Weights of a small image VQ-VAE: 2.87M parameters, decoder widths [32, 64, 128, 128].
Rows from block 3 of the encoder, named by matrix and row number. Each number is 50 + 10 x the weight over the matrix's rms, rounded and kept within 0 to 99. All counts start at 0.
# convs2: project pointwise conv (encoder.blocks.3.convs.2.weight, 64x96x1x1), inputs 0-95
convs2.0:52 54 42 38 44 53 43 54 36 61 53 19 44 53 34 37 47 49 72 50 43 63 39 35 48 47 55 31 39 32 65 33 47 46 52 46 54 54 59 53 41 65 49 61 64 49 48 46 45 57 45 36 61 54 61 56 65 40 56 55 29 42 46 51 53 45 37 26 50 60 61 43 43 34 62 39 42 56 51 65 56 60 52 56 57 58 37 30 49 63 62 56 33 48 75 57
convs2.1:51 24 49 69 41 47 41 38 45 48 60 29 43 30 57 51 39 54 55 35 56 71 50 41 29 52 21 41 41 40 64 40 55 51 43 38 55 57 49 44 46 42 49 44 48 45 44 37 55 48 42 58 57 46 56 47 32 43 52 47 50 30 46 51 67 44 35 43 59 48 44 33 41 54 67 56 53 58 58 60 42 45 49 53 54 47 42 44 32 83 46 48 60 54 50 49
convs2.2:81 44 54 64 58 56 47 57 51 51 26 50 61 55 48 46 64 36 62 52 58 49 44 49 43 40 64 49 42 46 44 58 58 64 69 66 36 51 59 59 46 56 35 48 46 37 37 60 39 53 39 29 51 39 44 59 45 55 39 73 29 62 65 42 56 36 60 41 61 57 62 50 47 54 48 54 53 62 54 45 34 49 62 67 48 51 69 47 48 48 54 41 48 71 52 53
convs2.3:53 65 52 51 68 53 58 56 31 59 51 63 51 52 37 46 48 64 52 50 49 43 44 67 57 50 49 79 62 64 42 45 74 43 65 72 53 52 46 50 62 51 45 40 45 45 53 34 54 56 64 38 58 26 45 50 56 61 49 55 41 48 54 40 55 64 54 79 47 52 37 50 29 43 55 38 51 43 55 53 37 56 37 48 48 47 27 52 44 44 54 46 31 57 40 38
convs2.4:64 55 57 45 72 56 73 56 45 38 63 56 46 50 54 54 54 58 52 39 36 52 44 37 55 50 45 40 46 60 60 54 38 56 37 47 26 50 34 77 52 43 61 48 51 52 51 47 50 62 61 75 56 64 53 64 50 68 74 53 47 59 57 62 63 60 52 29 46 52 31 50 39 33 40 43 50 57 35 53 68 51 38 52 36 41 52 41 62 53 59 44 51 43 48 48
convs2.5:35 59 54 42 58 48 70 54 42 53 37 57 51 27 62 50 49 30 40 38 36 46 61 64 57 64 52 63 58 33 53 57 16 64 60 36 55 42 63 64 55 29 41 33 49 60 64 41 65 48 62 54 55 55 54 56 50 42 58 49 38 71 44 54 55 47 55 54 43 49 50 42 43 52 54 46 46 43 55 40 54 47 65 45 41 41 39 56 59 33 61 42 49 57 51 33
convs2.6:44 35 38 64 40 47 59 39 61 59 43 53 38 54 51 33 45 51 56 53 47 39 49 42 39 45 60 49 58 38 42 38 62 43 71 53 60 64 60 48 59 57 59 44 38 59 60 50 57 48 33 34 46 46 63 37 51 41 59 60 63 43 58 39 39 39 57 62 38 39 36 52 61 57 49 45 55 65 55 49 36 43 51 65 45 35 36 63 54 48 35 22 59 50 60 36
convs2.7:47 61 56 49 40 43 59 65 45 60 35 39 68 57 41 56 50 39 43 40 59 60 60 59 50 39 48 45 58 51 64 55 57 62 54 58 38 50 63 45 44 55 47 57 45 36 39 49 57 37 54 28 49 61 43 46 47 45 43 52 47 47 56 37 61 58 49 44 47 49 50 40 55 76 63 52 56 41 47 60 38 44 42 30 54 62 58 47 48 44 46 62 43 50 44 45
convs2.8:51 50 49 47 63 60 66 69 58 59 43 45 58 54 46 49 64 38 62 61 42 37 45 50 37 35 32 67 43 49 40 49 51 52 56 64 58 61 58 55 44 66 36 53 38 45 55 37 59 46 63 51 52 44 55 66 58 49 42 49 54 71 52 40 48 30 60 45 45 50 52 35 48 62 54 40 45 51 53 40 29 47 56 48 54 58 57 64 50 60 48 57 30 49 50 32
convs2.9:58 40 42 56 34 57 63 54 52 45 49 59 37 44 61 56 37 54 54 60 37 53 40 59 52 52 48 43 55 40 36 32 55 53 46 37 41 58 35 65 40 56 64 58 37 44 57 44 50 58 50 34 53 48 41 56 45 54 46 46 60 55 44 39 47 29 55 25 60 42 55 47 67 39 56 46 46 35 49 42 65 40 60 47 75 41 67 52 60 33 58 75 67 51 64 65
convs2.10:64 41 54 72 46 48 53 63 47 47 49 55 58 58 47 56 57 47 80 58 63 42 49 52 51 53 56 64 46 41 45 56 58 41 54 54 64 57 38 37 53 56 44 59 55 49 58 34 60 51 34 43 62 44 56 75 64 48 40 54 37 55 65 48 42 52 48 57 44 44 65 53 42 37 42 63 65 51 54 54 55 46 42 61 62 41 81 44 43 38 52 58 57 54 35 39
convs2.11:40 54 44 50 39 61 65 41 29 36 62 50 31 42 72 71 37 56 65 45 50 55 64 53 54 42 56 41 39 32 44 58 46 64 40 50 44 57 36 60 48 45 46 44 43 34 46 59 45 61 62 44 58 43 43 43 53 28 63 59 39 39 73 65 61 53 54 49 33 50 42 58 59 44 81 55 47 31 45 61 61 54 53 47 65 63 56 47 60 60 54 38 44 44 64 58
convs2.12:40 53 51 50 51 45 53 45 48 62 65 39 40 47 41 61 46 69 24 62 38 51 43 66 36 60 44 53 39 46 25 58 64 54 45 50 58 47 48 49 65 51 63 44 73 50 83 52 54 39 51 39 47 58 38 45 50 38 43 38 44 39 58 62 42 43 37 51 39 57 29 44 63 60 76 47 61 39 72 47 66 55 37 35 54 42 37 49 38 45 37 47 48 52 54 34
convs2.13:53 47 51 40 38 44 38 37 40 56 49 42 48 57 37 44 48 71 43 31 34 59 57 52 46 53 55 58 44 41 56 41 55 56 40 55 65 37 65 36 61 49 50 40 42 48 51 42 51 46 37 44 42 51 44 40 44 65 33 53 74 40 49 51 62 72 50 58 66 49 53 43 52 71 46 68 41 59 43 48 45 57 55 55 54 70 27 65 46 49 40 42 48 68 48 54
convs2.14:47 49 37 34 37 36 43 49 37 48 37 34 49 48 59 49 52 51 44 24 49 68 68 56 50 45 42 57 59 58 47 53 60 44 51 55 67 36 69 56 55 38 52 39 55 41 39 52 36 44 49 50 48 54 56 40 50 73 44 50 58 33 44 47 57 59 67 59 55 45 51 60 57 66 59 49 43 41 48 53 41 33 41 36 27 56 39 61 41 54 45 45 56 32 40 51
convs2.15:62 63 49 46 59 43 59 55 36 47 29 67 60 56 51 42 50 53 31 39 45 58 56 56 41 42 63 55 53 59 50 64 45 46 62 51 55 46 61 52 34 43 47 53 60 37 44 56 46 34 58 36 39 42 47 54 50 55 58 51 45 56 39 59 55 44 49 50 60 33 29 53 44 35 33 43 45 22 62 40 34 58 50 42 43 53 47 67 53 45 37 41 46 49 42 48
convs2.16:53 65 48 64 55 47 52 46 49 28 63 53 31 56 53 63 49 70 40 60 57 29 51 54 56 45 43 41 42 56 45 50 50 48 54 53 37 51 20 57 55 53 60 59 57 46 41 60 48 56 46 67 55 51 50 52 53 62 65 41 35 55 46 62 40 50 41 52 45 53 43 61 41 43 60 39 42 52 40 49 69 58 55 49 52 55 58 41 53 60 59 50 43 46 59 45
convs2.17:46 44 56 75 63 55 29 62 55 51 59 42 44 47 66 47 61 42 56 55 72 50 42 38 74 54 40 47 61 62 43 46 21 36 60 54 65 63 56 37 58 50 48 55 62 53 63 52 42 43 47 58 51 26 47 66 57 64 54 60 63 45 46 55 47 34 42 42 37 45 51 55 42 61 55 71 65 70 47 57 44 54 42 51 47 51 48 51 64 47 44 36 34 64 75 44
convs2.18:35 55 59 63 65 40 52 46 47 47 53 59 47 40 51 35 40 43 51 54 55 39 65 54 46 57 65 41 43 43 50 45 58 66 54 40 50 48 48 53 48 42 53 43 68 59 40 58 54 51 42 69 49 46 48 55 51 58 64 38 63 60 41 64 44 69 47 55 53 44 60 54 33 42 43 62 55 42 53 45 53 45 57 43 27 36 59 62 49 42 44 48 56 41 56 54
convs2.19:41 37 45 90 44 33 45 38 39 58 13 60 62 47 59 51 35 49 48 53 64 33 65 51 42 42 61 63 48 52 36 61 49 58 55 43 54 47 64 51 43 52 38 42 57 53 27 61 49 36 50 29 74 51 52 43 49 28 50 49 50 40 58 53 48 61 67 48 42 42 48 52 39 43 48 61 27 44 47 41 39 44 38 46 38 54 40 62 48 45 42 55 56 44 53 55
convs2.20:50 75 47 69 60 58 56 60 56 40 34 57 55 39 50 36 52 45 52 57 46 48 51 59 51 49 45 53 51 60 34 35 64 57 57 53 28 58 38 64 46 33 59 50 64 66 54 55 66 39 56 27 40 25 58 50 39 40 57 52 67 47 53 51 59 32 51 44 42 64 48 43 48 41 46 31 67 49 52 52 53 45 48 42 56 36 37 57 62 52 48 38 58 56 53 34
convs2.21:51 36 64 30 46 53 38 56 48 36 50 64 58 63 41 49 51 41 44 47 69 56 64 65 31 57 51 24 39 40 57 49 60 44 42 46 50 28 49 52 45 57 46 60 25 41 45 49 49 42 39 46 49 56 66 45 54 59 39 38 39 34 45 40 43 49 54 51 41 54 42 46 59 60 58 60 52 52 55 30 66 44 52 55 54 51 42 39 45 42 47 59 46 49 59 69
convs2.22:50 31 58 50 62 29 42 63 63 60 47 53 64 43 37 51 49 39 52 39 47 31 48 37 61 65 65 50 70 63 33 53 59 47 57 56 50 70 65 47 61 61 56 39 45 52 53 53 21 20 49 56 57 47 49 54 51 66 46 48 48 57 50 43 57 58 48 57 40 50 49 55 43 34 46 58 61 48 54 43 56 51 63 57 43 40 62 44 42 26 38 45 54 69 55 42
convs2.23:59 41 42 37 51 71 51 40 30 49 50 67 73 56 28 47 44 46 65 53 34 48 43 40 42 51 47 81 57 19 55 47 53 45 55 48 41 45 47 35 42 60 55 65 61 49 39 40 66 70 64 66 45 51 56 55 62 50 45 63 45 52 47 38 47 49 55 53 54 38 52 44 40 46 43 50 56 45 61 49 37 52 51 56 41 55 63 52 54 40 61 59 48 51 39 43
convs2.24:64 67 41 80 61 63 39 51 49 36 44 51 55 62 71 43 47 57 49 45 70 47 64 47 68 37 58 49 53 56 64 49 64 40 56 59 70 48 57 36 50 35 63 50 65 64 41 46 48 66 41 53 62 51 51 27 48 37 70 50 74 52 45 45 44 53 52 52 59 41 64 43 43 76 45 59 37 59 53 50 48 57 68 58 62 43 35 67 39 35 44 47 48 50 36 45
convs2.25:40 56 55 50 61 54 48 47 57 46 47 45 58 49 27 62 64 30 57 33 47 67 56 57 47 51 36 31 48 43 57 42 50 46 36 48 71 29 63 44 38 26 53 50 38 62 42 41 52 44 52 53 48 44 43 57 48 66 67 56 53 41 42 51 52 64 35 60 55 63 51 54 45 45 46 39 40 48 35 45 56 45 64 56 57 61 43 47 47 49 57 49 54 38 48 73
convs2.26:67 43 49 63 52 44 57 49 56 52 39 60 71 58 40 55 48 44 61 50 38 39 43 39 33 61 65 63 49 57 38 66 54 60 41 33 46 52 54 51 61 54 38 40 59 59 36 35 46 50 51 53 51 52 57 66 40 78 44 53 32 64 57 56 44 44 59 73 38 37 68 41 39 37 50 46 67 50 58 53 50 61 45 60 54 44 62 54 52 44 29 71 31 49 36 51
convs2.27:52 50 40 43 43 64 45 42 49 42 52 57 57 38 58 51 56 32 48 60 58 44 45 53 45 62 37 57 57 56 56 54 33 52 45 53 29 59 57 59 61 44 57 62 67 51 47 60 77 61 58 62 44 74 65 29 41 59 63 62 47 35 59 59 47 35 59 39 41 32 43 55 54 41 53 54 57 61 53 28 50 49 38 56 41 46 42 63 54 41 62 60 43 44 52 46
convs2.28:47 29 51 40 40 37 45 56 46 48 31 41 62 47 55 68 47 36 51 51 44 58 68 50 44 63 36 35 49 62 54 52 66 52 49 48 75 43 69 67 42 52 42 55 55 48 19 46 61 33 36 51 53 52 59 43 37 80 61 65 48 45 50 61 49 55 53 46 40 40 31 61 61 40 73 52 54 62 41 56 39 46 30 51 34 51 45 61 55 58 49 51 47 48 64 62
convs2.29:56 39 35 26 51 62 58 60 55 53 53 64 41 51 38 36 24 45 48 58 55 46 43 69 40 59 54 46 59 44 46 48 49 40 66 70 35 57 31 61 56 35 48 49 57 43 55 47 56 67 46 39 74 44 62 57 50 38 45 50 65 71 56 42 41 42 56 65 57 38 59 55 45 45 54 42 60 55 61 49 39 51 58 53 61 54 47 66 44 41 78 50 44 63 54 38
convs2.30:42 38 50 52 54 37 51 59 52 58 56 45 48 48 50 40 46 42 53 37 45 64 56 56 48 73 63 44 56 25 60 44 87 46 43 35 46 33 49 53 55 44 54 44 45 38 34 52 40 50 47 53 59 51 37 59 44 54 42 45 50 56 49 39 41 48 45 37 44 52 62 46 39 59 26 55 45 60 32 60 49 49 44 38 65 47 62 36 41 68 45 48 41 45 54 65
convs2.31:51 65 46 33 42 49 51 47 43 56 59 35 47 45 41 69 59 49 40 49 31 51 42 48 52 50 38 36 60 65 58 38 48 50 45 42 40 43 38 62 40 62 47 50 44 53 39 52 38 59 65 41 43 64 59 52 36 53 51 41 55 58 56 51 53 34 57 30 58 60 59 60 59 54 56 46 42 59 54 69 52 62 33 41 48 49 42 57 65 57 44 42 53 50 65 54
convs2.32:45 54 48 53 44 59 60 65 52 42 29 34 56 46 56 64 53 49 45 57 43 40 43 51 57 63 58 50 59 51 48 45 33 53 55 63 51 60 70 76 46 48 37 63 53 62 63 60 58 54 47 36 33 62 60 36 52 46 64 42 52 30 57 47 57 38 56 44 45 57 48 60 78 52 53 44 51 73 45 55 44 41 50 53 34 36 52 50 70 45 58 40 61 63 66 55
convs2.33:50 78 51 50 36 50 71 56 30 49 48 38 45 52 56 51 45 66 50 41 64 62 46 48 36 51 52 43 34 52 45 41 49 55 54 48 61 39 58 52 40 55 40 25 46 50 53 45 39 50 68 36 47 47 49 65 51 55 38 48 60 44 63 52 56 55 40 40 61 56 47 51 65 61 33 60 52 50 41 54 46 47 62 71 46 63 41 62 51 62 24 52 55 48 58 71
convs2.34:38 64 42 64 58 52 51 43 37 22 47 58 62 53 58 52 36 34 39 38 39 39 55 52 71 57 53 52 46 63 57 66 56 49 48 46 48 51 55 45 50 45 43 40 50 64 34 62 52 75 57 59 41 51 55 59 36 52 55 53 60 60 47 35 45 45 56 62 51 47 56 69 42 45 52 45 52 55 65 39 48 52 63 46 46 53 53 57 54 45 51 49 43 52 47 44
convs2.35:44 56 47 63 34 25 60 40 54 42 56 64 37 59 65 56 46 45 46 43 54 45 56 41 55 44 44 42 48 63 34 58 31 59 48 49 38 50 39 51 45 56 54 40 42 37 33 57 32 25 60 36 36 37 50 53 37 71 33 57 54 50 53 33 57 42 59 50 52 58 43 44 62 32 64 40 61 53 42 48 57 36 41 59 70 54 62 52 73 31 41 61 47 56 68 49
convs2.36:49 53 49 29 66 54 32 48 42 45 49 61 39 51 53 58 44 36 50 51 32 48 58 44 56 63 52 53 51 47 68 65 58 47 60 56 44 37 38 33 49 56 51 48 62 45 32 59 65 73 52 59 57 50 45 42 47 51 48 68 40 47 49 62 49 67 60 46 38 42 56 55 30 44 49 56 45 35 49 48 60 58 48 65 48 33 49 51 45 44 65 49 53 40 50 51
convs2.37:45 55 45 64 59 37 64 38 54 45 57 59 34 37 49 49 61 64 38 46 55 40 54 70 46 38 49 45 53 65 33 31 58 56 48 28 42 45 37 44 61 48 60 30 54 45 58 45 54 43 54 66 49 46 42 51 53 66 51 49 45 38 45 55 48 43 43 73 46 59 48 43 42 27 48 52 57 52 47 55 62 40 46 60 53 57 44 54 35 72 51 47 43 53 58 49
convs2.38:56 53 57 47 65 49 40 49 59 55 56 45 34 50 33 48 48 63 52 57 44 44 42 56 53 46 61 48 35 13 59 32 00 44 51 58 47 22 46 35 45 57 50 50 55 37 55 48 71 58 52 38 59 52 68 49 42 49 51 31 24 63 57 49 53 45 35 49 43 61 61 51 50 58 56 43 47 22 57 44 65 62 57 44 59 58 62 39 49 64 65 48 36 46 44 39
convs2.39:47 42 38 33 58 42 54 55 64 35 48 50 43 61 35 57 59 64 59 57 50 55 59 41 42 63 46 31 54 50 39 35 44 58 51 32 46 47 38 42 48 53 62 41 54 55 42 38 49 63 30 75 52 59 50 33 44 68 65 37 60 54 44 53 38 42 55 39 54 52 60 56 38 26 46 58 49 60 42 44 67 47 56 51 49 45 37 52 40 48 43 50 59 46 49 58
convs2.40:43 76 53 41 59 46 62 46 55 43 37 39 63 58 61 63 56 38 53 43 53 32 51 48 65 45 55 62 44 44 44 53 59 58 61 49 53 48 63 49 58 42 39 49 68 54 44 49 34 51 48 51 55 46 49 62 50 60 59 59 59 66 31 62 58 56 62 57 54 57 52 46 61 42 49 51 46 52 53 47 44 49 77 66 55 55 47 51 56 25 41 56 54 58 43 52
convs2.41:58 75 58 60 63 58 61 36 54 55 47 53 44 47 41 75 57 37 54 45 31 49 46 34 43 51 62 39 41 49 52 42 70 43 42 51 41 46 51 61 34 56 29 68 44 61 41 50 63 60 73 38 48 59 60 62 41 43 44 37 34 54 51 30 61 34 45 57 37 61 52 47 32 49 54 41 52 56 40 37 58 56 58 49 64 44 65 51 59 64 63 66 57 55 58 64
convs2.42:40 60 57 59 58 46 50 39 45 48 76 49 27 52 52 34 69 64 50 52 51 60 58 55 46 61 47 44 49 59 44 55 55 53 34 44 56 62 32 50 51 39 68 49 59 39 72 45 44 51 50 62 37 60 49 50 59 36 48 38 48 51 34 50 45 56 48 51 50 57 52 45 40 53 64 61 45 47 39 68 48 51 46 52 55 46 53 51 47 61 54 49 55 51 55 54
convs2.43:50 39 46 56 50 40 30 46 56 53 55 34 51 58 56 31 69 76 44 44 34 59 53 49 49 58 49 42 50 58 47 48 71 70 48 44 35 41 52 53 61 51 53 39 40 48 56 59 43 44 41 56 55 70 57 63 56 61 52 61 75 61 61 41 55 67 56 48 52 50 48 55 60 72 57 39 41 61 35 57 53 46 52 46 39 51 53 64 44 31 39 52 55 58 74 69
convs2.44:49 63 57 47 49 42 51 51 57 53 52 46 24 60 50 50 44 36 30 42 39 50 50 62 49 53 31 36 44 68 43 44 42 49 55 40 49 52 55 51 37 54 49 40 55 23 66 43 49 52 61 42 50 20 59 54 57 39 58 48 49 46 50 47 40 27 33 30 58 40 41 73 35 30 52 56 46 49 54 50 44 50 33 47 50 60 37 39 45 41 60 46 57 62 37 34
convs2.45:43 38 62 46 48 32 36 49 49 55 45 52 55 63 42 36 71 48 47 35 28 52 54 64 53 56 43 63 58 54 51 32 32 55 46 43 32 44 56 34 46 59 48 44 35 49 43 38 44 48 38 54 62 75 52 32 49 70 48 54 49 55 57 43 52 49 48 55 48 53 54 38 36 50 50 51 57 51 50 34 61 57 61 58 63 50 65 44 33 54 43 67 53 42 46 54
convs2.46:49 55 60 63 52 36 52 52 58 55 56 59 57 42 56 34 52 49 48 56 61 45 47 51 57 62 49 64 48 37 37 47 77 41 54 44 57 53 31 43 58 38 51 27 54 67 62 35 33 29 53 47 66 32 35 43 56 34 58 37 52 44 41 59 56 52 41 62 60 56 54 57 33 35 49 48 59 52 53 39 60 56 49 63 62 41 51 43 34 41 36 50 51 59 52 58
convs2.47:48 44 26 69 37 56 40 60 40 59 54 52 56 53 77 40 54 51 48 57 65 65 54 33 45 44 49 56 59 34 48 50 55 46 38 55 46 48 59 36 64 43 61 64 38 62 76 49 62 37 46 55 55 33 49 50 45 47 43 50 51 42 59 49 49 38 54 62 40 43 35 37 61 58 42 52 51 57 53 58 36 52 36 55 45 49 53 57 44 44 46 50 39 67 53 41
convs2.48:57 46 50 47 47 71 52 57 45 52 68 50 49 43 49 41 74 51 46 44 56 46 35 59 56 35 55 62 50 37 48 43 59 48 41 58 44 57 41 41 60 50 52 69 49 31 84 42 64 55 36 49 49 42 62 52 56 48 55 50 40 56 54 36 45 34 50 39 44 60 54 43 64 64 52 49 59 36 57 48 45 42 45 40 58 51 59 33 47 39 48 57 53 57 44 35
convs2.49:49 48 61 48 66 55 32 61 43 49 37 65 56 60 54 42 56 46 61 52 43 50 37 35 59 48 63 39 49 25 53 55 53 59 53 60 47 47 46 54 60 50 53 58 46 54 44 59 50 56 54 63 58 47 36 61 64 53 56 53 41 63 37 58 45 33 50 56 38 45 59 43 42 34 42 50 44 48 53 58 41 50 69 56 38 46 59 65 52 49 46 49 47 48 50 45
convs2.50:36 60 67 29 41 45 47 52 57 74 38 46 51 49 57 47 57 52 57 49 42 42 46 62 48 51 44 43 48 60 62 40 33 44 45 42 46 48 43 62 46 55 56 45 36 34 48 54 42 35 48 46 37 57 55 42 57 70 47 44 33 44 38 48 59 44 51 57 47 60 44 42 63 45 53 40 44 54 44 48 66 41 50 55 60 53 45 54 53 65 52 44 51 61 52 57
convs2.51:51 58 62 57 49 42 51 56 58 55 57 39 49 54 68 40 41 46 43 49 61 33 52 35 50 46 56 34 43 44 32 45 47 54 45 43 60 40 63 53 36 58 54 51 38 48 35 36 47 40 44 39 63 61 44 52 57 55 60 43 44 59 43 43 60 53 32 55 49 59 60 51 54 36 63 50 39 50 52 58 49 47 36 37 59 61 53 52 40 49 44 51 40 61 74 65
convs2.52:49 44 62 56 53 81 50 44 46 73 44 50 38 70 42 47 60 54 55 47 44 51 47 39 39 35 50 45 58 49 60 34 31 57 54 51 43 55 52 41 55 50 49 54 29 35 47 38 46 77 44 46 61 43 47 45 47 54 31 53 39 67 70 52 56 60 55 39 45 72 51 34 59 51 48 52 44 47 46 50 60 54 61 66 64 51 48 42 38 47 51 47 46 57 57 59
convs2.53:53 53 70 49 42 54 60 61 62 46 39 49 44 44 51 63 53 46 62 60 36 32 65 46 50 55 46 52 50 68 54 54 49 51 45 41 36 61 47 52 29 53 45 63 27 38 42 55 60 51 42 40 53 66 66 61 42 53 46 43 61 57 58 43 43 37 48 80 54 65 59 38 61 41 54 50 42 66 51 50 38 30 34 49 76 44 60 46 49 55 63 67 51 44 65 52
convs2.54:68 28 42 62 55 54 56 46 59 44 55 43 57 56 67 39 52 66 69 50 38 42 52 37 54 38 55 31 55 45 38 43 54 42 38 42 55 41 42 49 53 55 68 42 35 42 33 32 55 59 45 37 58 65 59 41 48 61 43 44 62 69 54 50 48 38 53 47 59 55 65 43 53 43 34 42 36 41 49 66 60 52 38 45 55 67 45 37 43 40 54 52 41 53 62 64
convs2.55:59 51 65 47 55 68 44 45 37 35 39 48 53 40 51 43 63 45 40 38 28 70 52 58 71 33 55 48 48 44 56 44 45 44 42 40 37 50 37 50 33 50 44 58 57 49 46 43 75 63 52 39 51 49 52 46 42 69 45 53 49 41 58 51 34 51 42 71 67 71 47 47 58 64 36 39 49 43 44 38 59 47 52 46 63 54 55 43 49 56 43 53 59 45 68 60
convs2.56:65 44 58 36 47 52 45 62 51 50 51 48 49 41 67 40 42 37 48 54 62 55 36 45 50 46 58 55 62 51 51 54 47 48 45 55 40 43 50 61 55 26 49 55 67 73 67 38 38 45 39 63 41 58 34 20 52 26 69 56 55 45 50 68 54 55 47 25 61 45 59 57 49 53 47 57 45 55 72 46 50 49 41 47 49 49 40 69 65 38 46 59 54 66 55 44
convs2.57:47 30 58 62 38 52 53 40 47 43 41 50 56 41 62 65 52 49 30 55 59 36 52 47 53 37 41 50 60 57 44 38 35 59 50 46 31 56 49 48 37 44 37 50 34 47 41 54 59 64 27 34 47 47 42 34 53 63 42 39 60 54 41 37 69 34 39 41 56 65 43 50 60 36 68 58 60 51 42 48 58 67 53 48 64 57 47 45 49 52 56 37 51 35 48 71
convs2.58:57 44 63 46 56 54 59 32 63 54 65 52 30 56 39 42 53 62 38 43 66 63 54 62 55 46 40 66 43 48 52 43 61 51 38 49 51 42 44 45 51 46 64 34 57 45 57 46 39 52 47 45 66 54 50 41 66 50 49 45 73 54 49 52 48 64 41 46 60 64 46 54 45 67 47 68 40 48 54 55 65 50 43 52 61 33 56 39 34 51 30 64 62 43 40 44
convs2.59:42 47 43 57 51 47 48 41 40 45 65 68 54 45 33 44 45 58 58 57 52 57 40 50 27 61 64 56 54 36 49 55 48 61 47 51 49 52 48 52 54 46 46 45 62 57 60 47 45 52 41 68 59 42 58 44 59 50 52 48 35 38 43 68 41 53 46 49 39 32 43 41 48 34 41 76 55 33 58 42 52 44 55 57 37 50 34 51 43 44 58 45 50 46 44 48
convs2.60:27 63 54 37 46 62 56 40 33 45 63 49 46 52 30 64 60 52 28 37 50 56 62 71 57 47 58 42 38 51 43 51 79 57 47 34 56 34 58 48 55 55 37 70 36 52 53 61 67 61 66 52 50 37 51 45 51 34 39 50 53 45 48 67 69 38 43 57 48 51 39 57 44 60 44 50 50 44 35 50 58 43 45 51 64 52 47 50 47 59 59 51 65 42 61 65
convs2.61:59 65 65 72 39 46 51 48 41 62 68 46 38 55 63 62 40 62 48 45 57 53 60 52 46 49 58 19 45 52 44 39 44 39 44 49 47 34 53 49 39 44 48 57 50 51 60 65 49 38 52 59 37 34 47 42 46 64 52 39 51 50 47 54 58 59 54 59 53 43 37 36 48 65 36 44 59 44 42 57 57 50 50 71 54 56 33 51 56 68 41 52 44 38 54 68
convs2.62:34 51 49 28 52 46 56 59 35 54 35 55 55 53 39 55 58 39 49 48 38 66 43 55 51 54 62 54 52 48 66 58 46 52 53 54 63 59 69 45 50 48 43 48 37 54 47 51 44 35 52 54 59 64 41 53 57 51 48 49 41 54 51 53 64 56 68 46 40 49 48 44 53 71 37 51 59 43 57 42 44 56 52 49 51 33 45 51 45 45 32 25 37 60 46 43
convs2.63:61 45 50 44 36 59 53 59 47 36 58 65 56 49 49 52 33 46 57 59 35 53 26 44 65 70 46 53 48 45 64 63 52 53 66 57 52 66 48 49 46 60 45 62 64 50 55 54 43 64 46 52 41 50 68 34 46 62 57 45 65 44 43 42 36 51 49 42 61 46 52 56 53 42 53 34 68 65 34 65 39 53 50 52 34 44 36 62 56 59 54 39 35 71 52 38